From a checkpoint of a small masked image model.
Model: activation silu, depths [2, 3, 4, 2].
Training: adamw at rate 0.0046, 12900 steps, batches of 384.
Data: trained on rendered scenes of coloured solids on a plain floor, 97500 training examples, 50.8 epochs.
Rows from block 8, named by matrix and row number. Rows with one number belong to one channel. Each number is 128 + 32 x the weight over the matrix's rms, rounded and kept within 0 to 255. All counts start at 0.
# convs0: expand pointwise conv (model.blocks.8.convs.0.weight, 288x96x1x1), inputs 0-95
# convs1: depthwise 5x5 conv (model.blocks.8.convs.1.weight, 288x1x5x5), a 5x5 kernel
# convs2: project pointwise conv (model.blocks.8.convs.2.weight, 96x288x1x1, transposed), outputs 0-95
convs0.72 [ 94  88 100 146 127 115  99 164 107  94 160 172 141 111 142 134 151 102 114 166 120  99 130 159 179 111 110 173  72 101 115  80  87 202 166 149  57 144 124 168  91  48 127 140 132 141 103 103 143 121 204 125 127 182 125  82 121 130 110 178 111 117 114 128 126 141 115 123 149 109  95 111 118 107 147 133 105  97 136 102  88 132  99 150 142 115  89 180 112  57  44 105 189 123 181  81]
convs0.73 [149 136 136 123 156 127 143  99 107 145 152 115 135 145 102 186  70 131 164 117 138 137 145 116 172 158 151  86 199 160 125 174 115 140  88 175 150 121 147  31 132 141 125 224 132  99 116 160 141 168 103 126 140 145  91 118 145  92 133  82 140 127 138 111 143 136 120 119  80 201 165  98  85 106 125  75 161  77  85  99 113 141 128 117 145 189 169 120 118 105 147 113 123 124 139 135]
convs0.74 [142 178 138 123 145 138 117 134 124 138 116 125 146 102  92 122 147  76 108 126 108 144 129 138 121 124 143 133 191 133 173 151 114 156 140 115 113 131 102  28 156 127 137  83 142 120 102 134 130 129 153 158 162  58 119 121 155 128  34  92 116 141 134 136 104 148 112 170 147 157  58 127 114 177 121 158  90 133  81 116 112 189 157 136 174 133 178 149 125 140 164 165  70 207  30 158]
convs0.75 [124 142 152 117 172 118 145 169  86 100 143  49 112 178 131  91 118 119 134 105 250 145 108  52 129 146 141 103 148 126 150 139  83 117 122 145 122 104 130 124 127 150 126 177 177 103 115 134 125 161 139 162 125 100 187 155 129 132  93 126 140 120 162 118 151 144  91 105 101 174 180 158 140 141 124  77  93 110 138 112 166 145 135  91 125 153 123 105 105 120 148 150  55 202  75 161]
convs0.76 [130  91  86 149 211 160 192 125 145 148 114 126 143 140  65 119 155 116 126  94 136 118 114 180 180 170 144 106 153 164 158 145  75 216 171  80 131 104 190  80  86 110 100 139  99 109 115 139 121 172 154 110 137 158 151 136 137 126 146 107 108 118 140 180 111 121  99 149 134 113 118 118 129 115 135 112  60 150 127 120 126 143  74 118 129 173 140 160 117 183 149 138 111 119 105 147]
convs0.77 [ 70 121 119 135 118  95 151 184 145 173 123  77  87 132 192 164  97 139 148 111 118 133 147  96 108 130 135  76 154 186 117 117 230  61 127  84  99 139 168  95 104  98 122 114 137 152  84 140 135 145 183  68  76 137 118 152  87 126 130 108 130 132 115 173 124 115  98 122 120 113  63  52 130 131 107 107 115 130 171 122 100 113 127  96 141 180 179 109  96 125 111  64 173 150 111  79]
convs0.78 [ 78 117 159 126  99 166 142 195 124 142 133 109 108 115  74  61  82 128 129  63 104 134 103 126  24 153 140 142 127 150 179 130 148  70 118 110 145 140 146 115  95  70  89 120  90 115 124 160 131 120 155 206 117 118 114 163 123 160 152 154 118 131 149  68 113 141 126 112 102 188  75  88  92 178  42 144 161 157  99  68 134 127 173 143 113 120 182 139 122 164 135 113 124 128 110 168]
convs0.79 [ 62 178  79 141  92 100 122 145 183 136 112 106 145 118 139  87 132 120  92 155  58 103 131 236  91  92 111 152  45 125 127 104 136 116 155  78 129 135 144 144 161 101 140 109 100 149 167 106 123 113 110  92 162 129 149 120 128 124 145 158 102 111 106 105  95  94 170 125 124  73  72 103 118 111 117 120 124  90 149 179 130  82 109 169 150 130 106  92 134 153 133 116 179  42 109  85]
convs0.80 [ 76 154 113 123 134  82 105 188 108  76 113  78 104 159 149 149 134  65 124 151 154 143 114  70  84 109 133 135 111 113 210  95 155 104 155 101 104 128 121 182 105 114 142  90 140 129 112 113 118 111 142 132 136  88 192 128 107 108  62 198  96 139 141 134 117 139 123 115 135 132 123 152 138 139 131  92  77 103 186 199 201 125 114 106  96 153 106 154 114 145 151 143  80 179 114 143]
convs0.81 [126 127  88  90 137 112 108 133 151 145 112 139  87  84 142 136 153 127 168  67 138 128 115 147 187 159 255 117  99 105 172 190 146 130 123 112 139 119 129 168 147 110 107  90 144  98 131 178 112 142  88  67  94 136 126 147 163  70 119 139 104 118 137 114  57 107 109 147 134 117  86 174 102  96  99 161 129 125 158 163 101 100 122 153 128 157 118 103 100 124 148 104 106 123 111 108]
convs0.82 [135 145 141 142 115  83 119 130 144 103 145 103 138  48 147 180 138 124 122 102 138 135  97  88  97 139 177 117 119 124  82 117 217 122 159 134  26 164 122  89 122  98 108 138  91 139 116 152 159 135 104 165 144 137 166  77  99  63 112 172  80 143 104  75 152 147 152 144 139 139 120 114 113 168  74 162 113 142 110 119 138 119 158 153 101 135 124 106  91 166 128 119 247 191 107 142]
convs0.83 [123 116 111 116 199 182  94 172 139 157 134 146 123  92 183 110 132 126 143  91 199 124 150 159 202 154 169 135 154 136 144 169 137 137 158 107 128 104 142 114 121 106  72 150  61 104 118 141 123 175 117 143 138 120 111 151 139 145  85 132 110 113 154 185 126 110 111  97 135  92 122 142 155  56  90 178  83 123 177 156 106 113 158 116 133 175 120 144 102 108 146 127 142 123 116 131]
convs0.84 [132 165 128 119 149 136 124 138 131 126 136 128  96 116 159 127 127  92 158 106 173 137 105 203 193 161 248 128 104 123 161 180 153 132 100  97 110 143 148 173 126 146 119 132 109 112 115 159 149 150  88  89 108 113 140 150 128  76  95 139 111 124 133 121  98 136 113 120 117 139 127 143  79 119 109 146 112 108 179 191 122 113 151 171 135 214 140 127  73 123 136  83 110 154 100  95]
convs0.85 [131 147 136 122 155 188 133 115 115 137 128  99 111  93 139 126 120 102 134 173 120 113  90 162 110 115 111 125 147 134  96 148 110 192 156 142 130  53 111 132 137 127 113 136 144  80 165 147  73 112 163 157 185  96  99 134 199 155  82 158 146 124 163 149 136 114 167 164 181 164 152 155 128 124 122 115  86 127 121 123 137 152  70 178 169 126 128 133 151 179 179 175 101 139 126  57]
convs1.72 [126 115 137 121 123 154 183 211 147 136 102 126  76 101 102 149 117 133 158 119 120 114 131 130 130]
convs1.73 [ 83  98  89 107  87 104 133 109 127 103  89 117 114 111  93  99 109 103 123  99  89 107 102 113  84]
convs1.74 [124 115 155 147 157  98 101 148 144 160  78  55 116 117 146  78  44 102  95 122  95  83  99 114 116]
convs1.75 [ 84  92 104 100  77  99 116 123 120  94 108 130 163 128 108  85 112 140 112  92  97  88 108  93  89]
convs1.76 [ 83 114 129 141 145  80 103 111 146 120 102 126  94 131 108  72 102 137 130 100  84  55  51  77  65]
convs1.77 [127 130 104 111 123  92 129 150  85  94  83 119 114 141  95  69  85  91 200 116  63 140 113 140 112]
convs1.78 [127 133 123 122 119 145 144 166 150 129 163  73  16 147 139 128 163 143 149 140 102  97  90 115 125]
convs1.79 [103 119 123 117 114 115 149 184 167 135 132 161 214 182 132 150 125 142 145 120 125 125 154 126 152]
convs1.80 [ 91 108  89 105 113  81  93 102 142 137  91  89  88 138 151 124 114 134 148 166 115 121 123 164 175]
convs1.81 [ 97  80  82 101 102 103  96 102 102 106  99 104  73  81 101 113  99 100 106 123 108 106 108 119 121]
convs1.82 [106 109  92 136  82 114 198 178 131 148 139  74 154 123 132 106 148 129 120 126  80 168  79 119  91]
convs1.83 [168 111 130 163 137 125 118  37 135 131 126  88 119 123  97 107  92  53  79  81 142 118 117 124 103]
convs1.84 [126 120 107 117 124 121 117  58 113 138  75  51  45 108 148 124 138  57  99 138 153 149  94 123 137]
convs1.85 [139 123 112 122 128 134 138 160 147 136 126  56  31  49 140 142 114  72 110 127 130 143 139 136 126]
convs2.72 [123 147  37 137 117  75 138 193 132  93 137 136 162 114 108 129  75 148 132 153 131 119 170  92 147 120  81 150 141  96 137 108 122 144 136 118 124 109 136 111 117 107 148 102 178 119 156 114  87 130 146 172 135 121 122 101 137 109 128 127  91 125 127 108 108 130 146 142 143 118  63 154  88 136 115 105 141 108 105 148 135 133 119 122 158  89 113 140 156 172 166 148 135 145 150 141]
convs2.73 [160 125 120 182  59  97 122 160 184 147 115 111 145 131 146 126 114 154 107 142  65 118 139  83  74  50  58  94 160 142  67 114 137 165  90 184 116 109  84  86 207 192 185 138 168 194 130  52  96 114  95 141  89  65  87 147  63 139 173 139 109 139  68  78 151 148 123 145 142 116 109 176 103 214 159 116 110  73  84  96 134  87 173  71 183 103 106  83 190 116 117 143 150 173 136 156]
convs2.74 [150 144 127 147 135 146 123 156 132 102 134 165 143 110 121  82 120 141 118 125 123 109  84 101 123 123 104 147 155 156  79 133 124 147 157 169 117  80 119 116 120 129 150 127 126 126 170 115  94 146 116 108 133 128 124 131 128 139 126  72 156 123 115 140 113 104 161 141 118 126 103 151 157 155  98  96 130 116 115 115 110  91 139  99 139  88 112 130 142 148 155 109 118 131 114 142]
convs2.75 [153 154  91 185  81 121 110 141 172 140 146  66  97 146 156 119 129  99 191  74  75  62 117 109  99  93 135 110 169 152  84 199 162 139 116 154  86  80  90  89 177 142 165 177 147 170 163 114  94 163  78  86  85 124  90 155  86 142 157  91 153  78  69  77 133  56 135  78  38  87 114 152 117 136 129 115 142  67 100 125 138  21 164  76 175 148 150  78 169  83 171  77  98 123  84 156]
convs2.76 [170  73 102  97 154 136 222  99  72  90 109 146 131 153 119  65   7 154 162 132 146 170 162 134 148 160 183 180 153 115  92 153  63 148 115 160 255 121 151  87 120 139 117 153 171 116 104 156 109 114  94 174 111 132 143 114 139 138 118  89 141 151 151  63 157 174  95 111 139 216 114 113  88 106 166 110 121  53  81 100 138 160  87 150 134 185  82 151 124 175 168 149  95 130 133 138]
convs2.77 [227 124 138 136 106 205  74 191 151 138 109 118 159 146 197 114   7  84 102 159 100 124 189 169 130 141 161 105  77  93 114 136  58 119 146 102 183 165  96 126 140 125 117  80 112 158  93 135 164 121 203 143 128 113  81 243  95  91 131  85 117 137  90  73 166 156 115 105 177 134 155 177  66 113  88 143 145 121 156 211 153 134  87 153 140 162 108  92 119 134 118  95  93  85 183 116]
convs2.78 [ 99  73  39 138 128 149 161  83 146 200 145 160  99 172 100 195  99 197  82  68 106 113 150 137 120 116 115 179  95 144 134 117  95 179  76 139 132 107 167  89 141 113 140 126 197 132 144 117 113 124 154 146  85 121 173 150 133 199 103 124 126 108 132 127 105 114 148 193 137 128 115  84 165 170 159  74 129  99 117  73 159 122 103 148 157 118  97 175 138  88 123 131 116 166 149 117]
convs2.79 [152  52 124 153 133  99 171 120 124 167 138 160 137 137 115 140 122 182 133 141 122 102 129  71 124 118 137 123 174 146  88 152  91 166  50 177 155 113 117 112 137 187 142 172 150 134 131 122 128 147 116 177 115 114 136 172 109 167 166 133 141 109 110 132 164 124 125 144 116 195 115 137 106 153 185 125  80 121 114  94 138 115 150 117 138 158 103 145 125 165 112 109  84 153 154 145]
convs2.80 [ 76 109 173 117 144 172  98  99 129 125 149 183 170 111 162 133 150 149 110 147 118 162 135 138 153 143  91 115  61 128 134  92 115 109 128 124  80 124 114 139 170 156 160  61 127 121 123  99 127 112  81  94 107  62 127 136 128 215 106 138 163 114 138 166 131 180 102 147 117 141 114 121 157 190 162 153 112 221 156 188 172 185 161 101  92 108  75 133 128 111 139 172 151 196 115 161]
convs2.81 [180 129 135 190  95  82  90 125 177 144 147 172 143  76 178 149 116 176 137 142  89  86 156  61  94  68  78  91 166 101  99 106 106 154  67 183 154 115  90 129 150 211 164 131 176 177 156  58  85 123  93 135  85  77  92 155  77 132 164 158 122 105  75  88 149 141 173 124 141 145  91 175 110 202 141 144 145 105  73  79  78 122 192 100 162  68 113  98 191  96 149 135 144 192 167 160]
convs2.82 [161 141 134 156 156 149 105 175 152 100 123 205 179 146 108 153  64  80 133 162 142 102 153 114 172 101 120 113 125 102 139 157  52  92 154 149 180 142 124 123 147 135 109 106 140 134  97  71 165 144 157 121 120 135 123 156 118 124 144 129 169 116  85  90 142 122 129 111 157  78 130 157 133 136 144 133 166 118 125 118 152 111  97 119 113  98 107 122 122 122 112  85  96  56 204 128]
convs2.83 [137  61 105 129 143  84 238  72  96 105 107  76 162 143  59 176  87 173 155 135 135 137 196 107 135 142 169  83 150  91 170 147  78 175 115 139 199 159 149  73 118 135  90 171 123 131  90 142 165 125  94 180 109 129 138 121 115 122 155 152 137 127 129 122 168 147  99 100 134 203 120 113  93 117 191 109 118  57 118 100 118 130 107 142  95 188 131 147  89 175 110 126 102 146 148 104]
convs2.84 [187  38 161 176 117  85 133 127 133 139 143 214 108 103 163 170  52 231 155 145 116 126 170  60 105  81 103  89 161 118  82 122  94 156  14 175 167 110 122 141 157 218 159 145 166 168 146  58 109 123  94 181 109  35 114 149  78 134 155 173 163 129  91  79 157 164 140 123 131 237 109 159 128 208 175 113 110  28  97  63  90 120 161 128 130 108  88 152 159 150 131 145 122 205 178 139]
convs2.85 [125 103 139 154 115 204 158  28 147 130 144 132  98  86 111 145 139 149 182 125 125 115  98 105 108 109 167  68 156 108 172 107 130 179 145  77 148 161 140  85 118  87  92 181 164 164  52 125 194 140 181 145 142 101  79 127  79 144 144 182 155 136  94 104 177 145  81  94 117 176 107 150 186 186  96 246  93 122 133 141  70  93 159 140 118 172 140 107  92  84 150  86 149 110 191 135]